config = dict(
    encoder_arch='resnet',
    n_mels=64,
    hop_length=320,
    win_length=400,
    embed_dim=256,
    encoder_norm='batchnorm',
    encoder_activation='relu',
    text_encoder_norm_position='pre',
    text_encoder_fused_qkv=False,
    optimizer='normuon',
    learning_rate=0.0051,
    lr_schedule='linear',
    final_lr_fraction=0.1,
)
Rows from block 5 of the text encoder, named by matrix and row number. Each number is 128 + 24 x the weight over its row's rms, rounded and kept within 0 to 255. All counts start at 0. Numbers have three digits each.
# k: attention key (text_encoder.blocks.5.attn.k.weight, 64x128), inputs 43-85
k.0:169172142146134122110135100126098095125126124121103155123139088137186139088136081162167105136110198075147102153090118139136111150
k.1:102103112142114104159124124108085123136140116152107121129151161114105102133169106090177137097132126094083152120116130144107108164
k.2:158109141146122137159168147140124135087147101143132114063174116126147125117098120122137089123143126156155064131120177117149117153
k.3:148127167121136123101140106108092152144149122157145150121102144144168116113130094106113101119146162116132111108126085103155122125
k.4:113121107127122119123150127149149139178137187113119111114124107091125112136108141143137163139104102140175121160146138117160141126
k.5:140178108184114113177124117138068138159108155136120151099177119103104137157141106137109107091155093097130113147109086151136165144
k.6:141118174203111136104123127144147138105140165137110169165118103129131088162159123176124152179117089148139115137104116130133175147
k.7:107134167135122124101120120146162156130118059150169116125115110138113148122124129161136151134169112141143096138147112135131110131
k.8:115125138170093155124133112109134178099119152178112146134121137095122129147126161124100181127145101155125146154149118101128124164
k.9:133138086133131148151162167122096133125150114120156142102140127159114108125125142110128113079118141101148145174112155101114090113
k.10:112117140123135100175158143126099117117086116137070109129126135140155168096114136125115089108138200116127130110113137129085106140
k.11:147095141158113129135116176132123144097142117170119119131131096130110108146169133136100098109119146125136128098105071156155166138
k.12:153129134149133118173093111170124146136153084140141136152135085133088132115127142139087126120110107097106157112122074149103150114
k.13:095089123122120116133118158146118070109174085136119139101123138129133159131139138099133096124157124159123135145136142165128088115
k.14:117103076146143136111172121124169128148082143120130134117099090136134141134074157135083106108103101128101121137159179107178135109
k.15:154118096125139160139146129141107099152118128140101123223121130136099165145146170125122128102159093174063150110120118136114145109
k.16:119131107125131153094128164140083146143126137139157100149180129154143144125106128154105136105130107161116141119125141105135128085
k.17:166115116119182129165138138158095098131130134137104169095140110101131139147119130134135143134136088120081067140094070101126117111
k.18:114142166091083073093164147115194118143127097118140126139123133139160106088104119123087134142134152136192128105126148145134115145
k.19:114112134163133150184135149122091100113189133153086120088135105108091113191121129104082114089099152108127160131116162114143156146
k.20:135105115170112145141153154135110103109128126176127137077093118105159122182117153145092140117157109130122119105116167093142110092
k.21:127126116146101112126147119136120124139090133115106112159134106105087108171126126123148139125143082155111127126149115160127139114
k.22:126116110130135170138089117115133148114136104121144125138109113138093119089146126097092122158149078135111146082135129108111169107
k.23:095123096145116129110128138068136169147113119164097125116126108122138105161146124143139138104102126104169106134129137143145144145
k.24:088076108147168151121151139126131138116119133151160168144125091093160115140129119151149076131170109130114123104107150128135134105
k.25:109173109116124111168130140086111138141147106152120148125085143120117133147126144109078123117126136173094135146141113112099103102
k.26:147162127164128141113125139113132178102142123092160116105111110124131083152105137103136074143122104122136083124186148117125162127
k.27:133132118133150113168136141141061109137122155122116140131138156137118150104150143127109126126134131136112163129116074130133189154
k.28:112112135126152125116097154142162151095119095106109166134083098132090135106095132131105102161170140142188136108158134133140084128
k.29:112102135116176103116127085166101075147127113089138127158140108145092193143118141148142154147150102098135109184142141135139125124
k.30:164155143179101092112152152120119148104133130148126127163141120098141121153108111152140092131149148188106109174138103119120139144
k.31:147110165139148151151121164137111121157115129169097160116117144104124110164156148104100114145147137104151129084131104146171132177
k.32:077131137170091142089111077119142134109111125123139131127108127139131116135126137110135130161142131112126101112164189109097105116
k.33:122115163136109129107122108143141120114150084126148151142134086114129143149090139137101113179122134148163134155164091129101132110
k.34:130122160165139108097116146101130163129134122137135149147152143111116139181141115132153140125181114089134156117140074156118095158
k.35:147111088140097147166149120137156116129147136111099178128093138106114132130099129140098115146113168155093118123118110110089131162
k.36:145100130159100112108147122085141148112104131193129122106140166115160073137135131093090109165161131102115125131113176141128132115
k.37:113155131094141071122151125115136140129163102154165132137113129108111135120117152124087186133135122152150153117158114152154110144
k.38:140107121110084158139140120115123145092125143129142129104176129157150127134112141143103105134103105131100081128132162122171114119
k.39:125110111138136125129112131129169160142128125081121099137123141150082135118114130084142137115159104110145156144149118134105120129
k.40:122112125154122154109098108114092152108143137153150125132148121173145087118144111081152101170112135091060114103158172110139172130
k.41:111117137092114096135126104101093115144124122124142150142128127131111129154106132116116175143136108135142130137158191121161163107
k.42:113127153155142124113147130120145178136068178180132136133164110085191088119129146124109164183102085088097141152127106120156145118
k.43:159136127113126149132102108103155173150172115170124139090121118138154123136119136132114119138131152094152122113140151114096117130
k.44:117125131103126114125131140129077146141156062143074121083168125109098123154159155115148129120133192106103150126137087100115128141
k.45:139113141080130108169116131138137099158136138133138179151111179131139107145116157112133139144084099097095136154111136145140152126
k.46:133154076130149137161177124135091105163112156132116126081107133180192141112111106131143080105132140113130107164163111110149108126
k.47:140102150173163098174110169146162131165138137190130124111135145098133118124156146097155140120080069128164187131148124118143117132
k.48:138150135105095154105162103124099154150091165108121106160143134076121085115133165110181126123097136158133172195133117131110123106
k.49:142089120142118139164099140142083124114088123174108142101154107130101133164134147096093123115119094113123150092127124097137140127
k.50:126163122082093107172160156081111113119078143109108126114167165101123133090105115158123118112137111081117096173090154116138132156
k.51:151141156134103149116154147120135131147143161183149114126194152125140103109114085129140091121158127118086149168161153138157128122
k.52:107133181113151067076113101153129146100132111106139085126134122164148149126117123103158091189131130115108084100149135124103135125
k.53:180128151176112120098121140141171141095110107107135152103132114118137136113121110118110158138159090123114086119118103135095121140
k.54:147145173106120111134112109127138079134134089141158114131139142158120094135104113164109139138180159168160149112100117122084084117
k.55:167075134147135136084132099140165100118134160096136120164124080129162128149110131110113163132145163134128147085133136117146164132
k.56:124112098112113134120103133139128144130176109140163134118115153163155100126147108125109109148160148156122139072155103150107112100
k.57:102115101091110113090113124132137107120113147086136093146135150196165103132123121079164119124086170129101118107152135103150122129
k.58:139176143124135122117134118110131149102163125119128124118098081140142111154079119108133137128154121086146089115137151150161120119
k.59:111120170112135085176163132132120095131102167152152135119130150162107143129137161146081171094103075116132166161110142116102148113
k.60:089133126121148153137154102191130171156125171109131135153089140114119159125171158130124106109085136128164155150166097157148116153
k.61:132170118138136142147145110128157121151141152147169125120116129116158074105139121145124142104151108121148129117137099160143107159
k.62:076150093165104149122164137119092139137117172147074116127100130115098134152151151134104130106129142101145179185089126126133140163
k.63:147090130143136103134121123116147112130175115169163104137127151143112160141119176135122147085078142112091188163135164133130155146